Rows from block 6 of a small image classifier, named by matrix and row number. Rows with one number belong to one neuron. Each number is 500 + 25 x the weight over its row's rms, rounded and kept within 0 to 999. All counts start at 0. Numbers have three digits each.
After each neuron's rows are labels from the 100 images, of 14848, where the neuron reaches its largest size: "patch colour" is the nearest of a few named colours to the mean colour under the peak; "responds to" is what is common among them. Only what is clearly more common there than usual is listed. The data: dead-leaves pictures: piles of overlapping shapes.
# u: gMLP up (value half) (model.blocks.6.mixer.u.weight, 384x192), inputs 96-191
# v: gMLP up (gate half) (model.blocks.6.mixer.v.weight, 384x192), inputs 96-191
# out: gMLP down (model.blocks.6.mixer.out.weight, 192x384, transposed), outputs 96-191

u.380:501519507493508502500498483490454547538488517508537485491504532494483469531517460507486517522524486470451514499532479484491519470439503526481481458487537492510488524499472494504491492472490496443541523477493521511552490501485472444471534477482466510541438509488491512514471526498479530497
v.380:489474505519466471527496498490521482541506501548551495498495485501507488482528506470502521495531504493517448543506511537516522518495501546501504478517540542509466477511530490525491475483487454492488510497524494475483468520484492531500485498480553518504520487531509458514529500530499462469
out.380:515477473519500498502489530519477473452520492488515500535496495475545517466491534492503481481454494486515464469420503553495490477540464484515507515494466533508511501481528505542509509523495518512471495479465512474471505512542514539519476577522535521460516499502477482494482500523508467506
patch colour: green
responds to: vivid

u.283:458520474505497517521475486476500491513493469504482473521455443540538497521512544505541486497485449496494468469493529466501520473501485498477496537476531506459514489489496484516485504513487479506535549470540516492499466452472506450498507479484532516512532496462517480514474477521463517459
v.283:505459489474501528468465551527474531487510522503527540462549531445485475471497497499504498512485525484463499531508501534503472481498527521555490521522482475490482514490504511509504509507549536520481479486472470482488489494461522522487486507475507483469493510510567538516486498471498460512
out.283:543507505564491505497461489498496517484569518532508519502520508502473509521496489507502476528546511532540511528515499503490496521477521484498501448503488524505498456489484527482471470430470510526486497540503546505506527503499454463505550536503506518496511499466497485489501475463551556524
patch colour: grey
responds to: grey

u.292:540524516479460553500505506492469507492551515511475476525503484505536483498490505522462519464510444476464507498498512508500486521517485497509498543488518490516537499492485486511497529473480474497474486459487492551480526497532502459519539499536522500526481508490433520489520504516523494479
v.292:500488510540531472506512481492518492522455569517510504493482517484471485513484503536531514483487483511498506478528475526484463525516506489558482529544537507488469519493516478492511461499516500493469491499485509475503531512498499519496505462501523491516549526572512485463537488474491466498
out.292:455485495508497564471513523463487518496525515503504515490512495440501487522509472473507523496499497508521531489482529488482521523461471510505493474510526502522496463505523502504446461536517502475501523533491537532463494490483541475495550498448498527532528515459511499560479512458486541520
patch colour: grey
responds to: grey

u.38:534493493509490503504474523486488440451498494504494483587486483466479486515510489539532477530473495497542534508521471512494501515504476513487478507492517489468516466474478487501493515453471512479477524467504527460545478501478517490516554489472495522509509524497505521514490472503516469515
v.38:462499525492492511530488499499527483487476519464474546470508531488518442540466523496484508513524508518453474497508504520511510503528427517484496517490496506478468483473509501516503471517519481506462499507478515505495443486563499484487507496502485529510472441515458497512547498512479503507
out.38:462469481511565483505549487534502545510479502438484502468491508557450450503489471487491477493528523515496466501518523520499486511478471496539519500479467492533540503521519469548475505510531486527526499498474510504441529534547489524514479481489497492500474498455493525531521522496526512513
patch colour: brown
responds to: grey

u.48:562500484482471512500447479496507474541478451535487499507502527515505518489486463512505486524511492495512502492536522464495491505471505560520493544515494495538496499504472522503460528465536522483487483501491553515496493523539485493502494498538541483493470510493483461503492459447473500469
v.48:461547490511492502510514519506493503535513486478494460511528508493494459490500508553479506532516509478535461499516482561493510498462475510463480468509511512467506518492509483479492483526430530491504515501508512495495552486439498457503536526488493510498451475454527545505481549505476472500
out.48:433482552546483523498532491485536490477534529439518498555537476533505552552437530508484525524506546512510534572531527503522494488475491481493483486475481489465479510533533487478510545476446508483545544495517506464481482480494497514479509530504500480495513514512455478501500505503503514481
patch colour: green
responds to: large pieces

u.251:538489491526511479497417497506462433473518531500517538489490493466505519430499521485473490493507510525482500507512502499482491460487480497480530458500498533474537522491490527456474456500467499507484491470496526473476469506496519510474467502474477504506466523519551510535502519490537513489
v.251:514469524518514523485534492485505500533472503497452459495543454492471511484489530480515522536506506478470481472484506488482515459489540493507527527425487510463463532517487489555484536522494496491516536520509535482497531510473513523506478488490498481462526478497472445535517537533445500470
out.251:497494524551528534519484496527517520492532451499503483509486526530482506486514476485534454534491510476509505509515436519490470478540476532514511533496543487484471511543535504508489513543525468513522499515533475501490491516492453423557494485495491545443490495476479466519495475486488562473
patch colour: pink
responds to: pastel

u.110:490476533488517474465502519531509507516472512482521513481481508496492524516509505498503509527516542503491499503501499502546503505464522502491533485497463489538509518511543517495471517500534529493455492475496531509462486546517479499466470491531514481485525499522514468480512526495499459530
v.110:512500505511486491468453451472490465499540485488536471536452494539513463499468517512520472516502497461491496497531497500471478533493497518469488534485493472475512482482433474465503503530495478527565565460517495479516513514482511503521478504465530526519478478470507542505496513463442535469
out.110:526499454523497520511504490530480492518512483486489462491513494526501491491525495508553478456469498557552525470487554511470490470482480490502497522529482488471472515502503541526528491520427502475554519503491507492477506491474512490549529477475531519488530518474490504503471496484461551488
patch colour: white
responds to: large pieces; grey

u.87:489471513477547497490504489564493484492514488515464517504475558506473528472520501479456508482490537511452474478476476466506540524496492501488496513512483524484474512482494507542485504490500535493548537500556516532491480522510515446505549491437519516511511496480460480463493503519482502491
v.87:464527467511443493500519535508480547481507490489457491512511494475533472514476520541479522512524523529494494523531522481478515490480503505490506519523490508471507494484478462470507466476441523500528462508490456529515556459494521525518517518544506502515522506511451476520482529499488519511
out.87:529535449503480491499485516501490522475486492459509505517503470483530487525508494532564494528488497508508477494484539506510500461480461502532526535517516487522520492578513526503478480506522488506487472489461501456499473491526495496517436507532489514518483479515515473535491512430525495513
patch colour: purple
responds to: vivid

u.126:454518462508503498484511486516470524494484516499521505510509515545509542527550520495515489442477496505516504517499530495519490490538558527502507511469515520476496501495507468519556549482476455530486493474492447509500498483487495532518525508479472473530570523501505481453529506486530492485
v.126:496525495458500501492462489484549496500461476523498496486517501497454534557492498500485508458452540546526494519532546475466472479468498473504492516508477478481528529479476530503490517501500447490496490523533518522542478472517480452509508547467505488500452500538494503499501536473471468486
out.126:483429512480501522511480534482538497486460465523468517463504478501510524508482508495490483501503507484502522514560487490512493498546501536511492520493464433485534535522523475534497508485499460491526506522538528476511495500500525534468523463497538519454527520485515493491492522485471489475
patch colour: grey
responds to: large pieces; vivid

u.167:482500509463509500509545487496543512484498487502552493510522496507509501460493517531540532507494555519543514503514502471524512491474515535478503507487479516529527542463535476504489523524457518500508528474510452427543538486486520502501524466520515521458495494468499460492505529518495514496
v.167:479498501484503513507504472466492453482468519504500533484482482495476509471493506528493509470498464509495501509512477515480531512533514466499494511518540510520461525517524496536493509508486529517501494482520490526516480534486500533471501489529485448529515524531525475481547475502528452486
out.167:490446469558504547468477497487458501536496537482506499468539530457524470512488479486514468484485530528503537471521498498486503519493531436533489451478504500469517472540489500507495531492521427527528495508487532530516478513513502525515445519479487496538518491524513489513479499473476498502
patch colour: grey
responds to: vivid

u.327:490483521496520544500537516501530537465533507497488508518472508485478495464514494497507509488510505531530510504504534513470475493511459477480485453453521493506541545468527455505527493511463492501523531480516482503513498495525549503497531502487510531498487516477527501483542475516544513494
v.327:487470510505483503518490498524492480496504468500496538526477525514486500537457473495470511464553465458491480488531481478521499516508550541527492512517500501499567475484504470496461510555529449511486493521474520491466499497474476514549449471490468504545517502528450475494474530453495519506
out.327:488520460488497466511488536519443480527488500489496482474529489518485509494486498496519447497514522471545501496503479479511530522486524460504504506505504473465485493519471522475489526529548505483471530545514540547468465525473463459506488454514517480479515504482507475485463494491466533483
patch colour: black
responds to: textured; large pieces; grey

u.36:506483487442475521493551496521508503491482556508521501495476482434486484514521502516488464467506518523529493500472476506483445467503477557506488520496463486526499530502534527480490484519571470510464460467485503536499493532488539493468459465545460522506545501536535511488475505531501503556
v.36:486515545517503456507495522484521493515501506496512486520520516570471481492476509519515509494485461529457506540508481510498509559510552471501488487523497542507523502492441507511519541497499539477493508496528527461450483491513488508506513473467481491472497496474445503498509519544494524476
out.36:528502507497538517490462534505473468498546503522482516464492528542453539482509484468511514518524510536481501547498517511514522509466506473504540501528504521499488496533503506545531527486463555488481529533500536459489510501541474508489488541459548491501443472448485504508485466475506496471
patch colour: cyan
responds to: cool

u.350:553504490506483515494500473543484470490496523534506517449491518501516496511479518545515481529479487521484493531504494528504505501490500526493432531543514508541459526499500558461544537501517473514452513505482490460529478497524487478504469511513501493515502557427534445526501501493516463507
v.350:519502458474501470524507507513506518482513590491494551481479523507509501472512484498544489463481499494476466486457502470544481519469544495493511453487469478487523513530478496513479478500519490481497506486481517568516501524511517550478502507522516490477566479521477525484468471453464508518
out.350:414504519502524485494520459461528523512505476466512494522511519507474484495491507466537548478525521462488499458488511505520452508499489502513548479441489468524532497500482477519484456490478520492533503512528500515498504522487537475531466504485505546526513464571472552492475515480483509521
patch colour: purple
responds to: vivid

u.269:510494498498522479496478477488513530515490535502533500504485489569512514523504524533515532447482494507536470565492518526431504505479519524502515463506481497506469475483507528527475495500568493493517434503508504514502527492544484496513480491471483510508520498541552485481439513533505546518
v.269:507535481473495525500480524497498503453467469519465553492548533494471490513534463462528489504484464517480499455506503506528511489485488486485510528520542498483480527510486484544506481525481532529486528500496494516500533495504474510520515465539555536526499490481494518478481531502518477485
out.269:487477515466552562485508550515482466478465523528486475476488531480516435493521474509474518583498488493496517506475497479533497537477513524491513500477508490495471505517471477474544540495491496525532507516542493527538511476526509526509544469479531524499518535473447513532538477495479489500
patch colour: blue
responds to: large pieces; vivid

u.81:531541498497449502490510524492517483481500518478483522503490483480521486465500477492475527466542497507528527492492508492519538462484520540461484517500512475476514527509505503497507501470493517491523508465482520527531485534500483474473492505438485488519468515511533508508483494505517515510
v.81:514509497476506473554534475560580475531533519520508476486516490506543474488512522539527469495478499505476493489516510554488522537480503497518464476503475567507515483507486542535472522539511502546523476551489457503513480476490464488459509518502511504511516479535503495485490489513509499482
out.81:490539495498551502530514469506444509485485484528497499489504515511485517533495523496536503543477495511489464493480502460458478498494504446529497529498497526509524495462491491544487515507480493483491515557524497451504518515508504522490502517549529511518494486431503462490491514522468467498
patch colour: green
responds to: large pieces; vivid

u.324:508491539501471537513581476452485475482502484469490511493545527481500473576530496537447519534465512496508515496498514512515476499502512505500477503514459499491486481533507464472461546447464510491490506496523509490496521519467507517515508517560490483517510490512500510510499534467496513482
v.324:522503538429534513557476535494517494498487496511512499470472457509517521460459515517533438503496460520504492520529496541466515494506491511497489524529490523498499483503533488503477503522470478534503565483507480523493492460506500472442472490515519520482486511452476506486507501476498543534
out.324:460490518529493527474413522537524473505499538523501499553464424510494493481466454499535507492481487534509509487517459461498509473490479535521512516469480476506475505460536520538506505493492470483543501476475469483483487445489534481461520501526549496508524485503512466479492510485481428530
patch colour: pink
responds to: shaded; grey

u.259:536496479517540504559488493525483538507479478505473515457528519547503493531508494538469497536486487491494500553481479509528497540515547508479474510526482538471538505522472514501469468449467506478500492518504442460467463498513441509547495494483490466509483535523512495471464519485530535438
v.259:445539506484502495509489496496527515507470497531508507504457497437499475471470530500490476499524524507543497500532480448493476497502487485515513484478508506531487504478499551501506505546483478511478502448481477527482523467488510500479490504493506473554481499501485522513498476524505506481
out.259:496501537504480507501481498509523485526496515525522490503479469494468500493484479472541526486548512489503523512520471469470488451442502505505548501474487472499467472487518510485479495521510493484506511494500523512541505517493520531466509549489528529487501472489466527522549495499470462550
patch colour: purple
responds to: large pieces; vivid

u.298:531469497489480451504529499488452501496500458529494470512505469554476494492478531527522510467501504526492504454517527495488506479467497521525466526448478484551481494513481485520547507515459507485515470511478496518470508507515487484476487477521475549478482512496434495539517496490469505453
v.298:515532479514490495534533448490563485496494504498458496486486569473540488504490511511482499489493500518513518518497535459507470536546510477489481509472506524540494441488490518511502524492537499483523474530506503463524488478475476484499506514525492496508466542519470514492510471488522493495
out.298:506556481498510498515463500454528517486491542490490512489487482454535469512524496473466502560543509501518499545460527505494550507535494537540535494510524539481483493495510537480486502506532542487501546473528495485507494519524498501513498480494520512512553513502497537462465493517536547501
patch colour: black
responds to: vivid; dark

u.321:495529562545461473514545471511504502511493476517502534534524504486514502528498521512477516505489512509469472491483496501531452451475510510510510482490491515497489479494496489551525487488516497494507543538526479515507547431492512528449520498500506536509507471507478476536527482521504523467
v.321:503488495488526511455495502525509529507523495523480508477512514524510522491528489487520461496549532492463439479474499515493552514525476578523478478497509492512521466475534505450535483495513485475484494518538462471448473514535519515481494526474525488478532492480502510480463547539474521507
out.321:509496483461504503469507520527508518455504509504464466509477532463521465484549487484508493537508522502554525510505508491527527511470469509529514524531509433486488541532514521459466452530477478519511512460474527489500474539534464500541476534499479503520510510519490530498467469465475479495
patch colour: blue
responds to: vivid

u.297:526495543525522518478457519515545456531489489460493482517509507512440501498487486492500487479491528471487493452499493448501472536555550492485495475506471484515518477559518502549500537526486501446471522519493487521461494490494517507494483492515517540522479521490516512468519513477538518501
v.297:465507503501493463506493510502518493491509481531479514485511495508490495471461509517499528490526492536535522478449554516474539487504466465461468490531472499497527516515500508497510487517493515519460538519546537499468507496546462479462485524501513519518537482461481526543503518525487531511
out.297:444493556492483464458460499509493511518479531518513494508477439504520521526527511467515474513485504518494475497460492433467504495509536494476507499529505534504484515504508501502523520512491499497534501545502475507531440521437484555469479477517484506484516440486474525482506511550464520490
patch colour: pink
responds to: shaded; small pieces

u.296:495503510479517458527491499515479503507516506465493493479495519518453546523482495534505516526539506515450514498421517489459530465513499487465514474501539495505470488474529475490489502500503519531480509517516479522489505477526507539492539500507479510540456535478488497505507521472490508527
v.296:461476504478472500517526455512504511504482502466489452481502488499478480496522532494474464473536478534497494487503537514511518497500485547517483514541523540540483473505478504501500468492548555493510500512477507512482509560508522479495474541505496507480518490495532486472526547485494493505
out.296:520462495543463522517465489492527492477507512489460510523501517501485457508485507488496522482471535525507481500527503538528462523489554515504502520515441481493514502504500493497486491506524489469516490497529508457528476499450544447510525498473532523505526495521536500492496481523498490493
patch colour: purple
responds to: large pieces; vivid

u.68:485500550502510520489469474478464474490530483480502488517470490536512481471533556463545513477529482540511555465499485503481484498507466493479482506511457501514498513515459459493502520493442500510514525521516519508546462461490501502542523465500469515480503482487493492538455524528491509465
v.68:511479460500529513492501512554475510506519467508544505494510500479553495516505493504484493542505534483515490540471493492467508520481518611482505503506479499476457511538467482480495522548455507501490453502535486499516455452486508510484490492534464509464524474528486520490527490482495483489
out.68:497427482465515493501514483524479500524500520505484526477545482511503532553457485510507492500458505441546441508552479501481516497497508534484512488514544506486525495500519485477509483497541488483446494460478515521530538515522518504469459536423509542521531532522537481505562495508496492512
patch colour: grey
responds to: textured; grey; large pieces

u.293:539526509480512493536500504516520500466458535513467474555438477480496490524513489503494504520502508533486492516513495475459530484493453504504505514525504512447513519495474474504530516477497429464494449483496499500480559515530470484501549485548488465460489463496513500455497489514478523509
v.293:499498496512484491520519476544501515501438512532518443466486493499500479482478479463498523509432533490511501494510509557522478506529503518523506461517515474492523506521516440497485482524510466475486503500551515502518507476498486549553478498523486481460488471503510485492472459464510481503
out.293:466475503494501466463477512486504550495471431535480530505488528480484497480495515507493542535476527518487481506487467507533465543531518477475512502489513479496495514466536526494474528486478501492533500507524511454518450478505551531518441486501487515541479492489475496532502482483534500470
patch colour: grey
responds to: grey

u.213:495525497471535489471514511522533483482493490467508479524521498494499575539509453508529504517506486500489519511505526480473495477518487552520487467496532499545491513526502496495486505491466518490493494504491481513494532476520476533509451456492509523452487503485506493468540508468510498544
v.213:499515501470471484498528489520492494446455538501492463478503470547473493459487520472511497521488466508535536494504455495512475479546492460469424483486492472500517480471511528457436494510502468497485532478498498536479530491513552491486501445547510514469506499523472509482526468503506512490
out.213:463461494546483509475534450477435496541495499459458493473519523513517497490489468523471503495506529565482537448524493478503481537514449518496532484496511499455468479467516508496559506521493536524555483503527509497502460517506532508500517490489515473517510457467500489500475511516481457519
patch colour: black
responds to: dark

u.276:500538513528528494548526509467507496519453450503501459521497431552480520523490518492506489480477465491519502471543535494453517505459503521473535515532496518498510460490455453557543465517493475498494529500485515531522536482486444500494486472520509507467504532488439543476476505517493535478
v.276:540481494512514497496486491503488510539536523531485540476531555467523524470529525481494503497496490480485493470477543516551530488514494490509501528453502496503480521485537505535500523542470500463469498517503504529485522513532503517518482495494494524492477482530493508479529544460440449532
out.276:495519519495514498541532491484505493475526492492521497451528499484483508471492473539486493491522505491520512505493509529486469474502469484514497518471482478485492496516493547422475521530533512504548517499487545471499480465492473444480499502470501484513520483522518496491461458479529484532
patch colour: black
responds to: textured; large pieces; dark

u.9:523454464491431478476464466500488521510498486486481480501503440505449496502492520487505466513467525544506520479502513487429517500501487515451487467511473548531502477497492529494506505480520481513512480520505501489518567510511530486540500510508505505477491500499510501505485491519498536504
v.9:529500453494516448494536505470476513524469471525493538524479524503506501447514486514528484467470496478491502492485453530513509505557523525502508484498478508499500550529488544472498490484545511522491496508466525553519513471472497522510490483486488464542479503517484580497514531485461504484
out.9:509550486511462530529505516543523509499482491523481529513485494498513515535536464532483493487531560487499512500490472469502507523474490499495538500494479509502472471527467489505543537473496547516485493478500498484483502481481470520469539501519476473488497487490423448468509484487486464507
patch colour: blue
responds to: large pieces; textured; vivid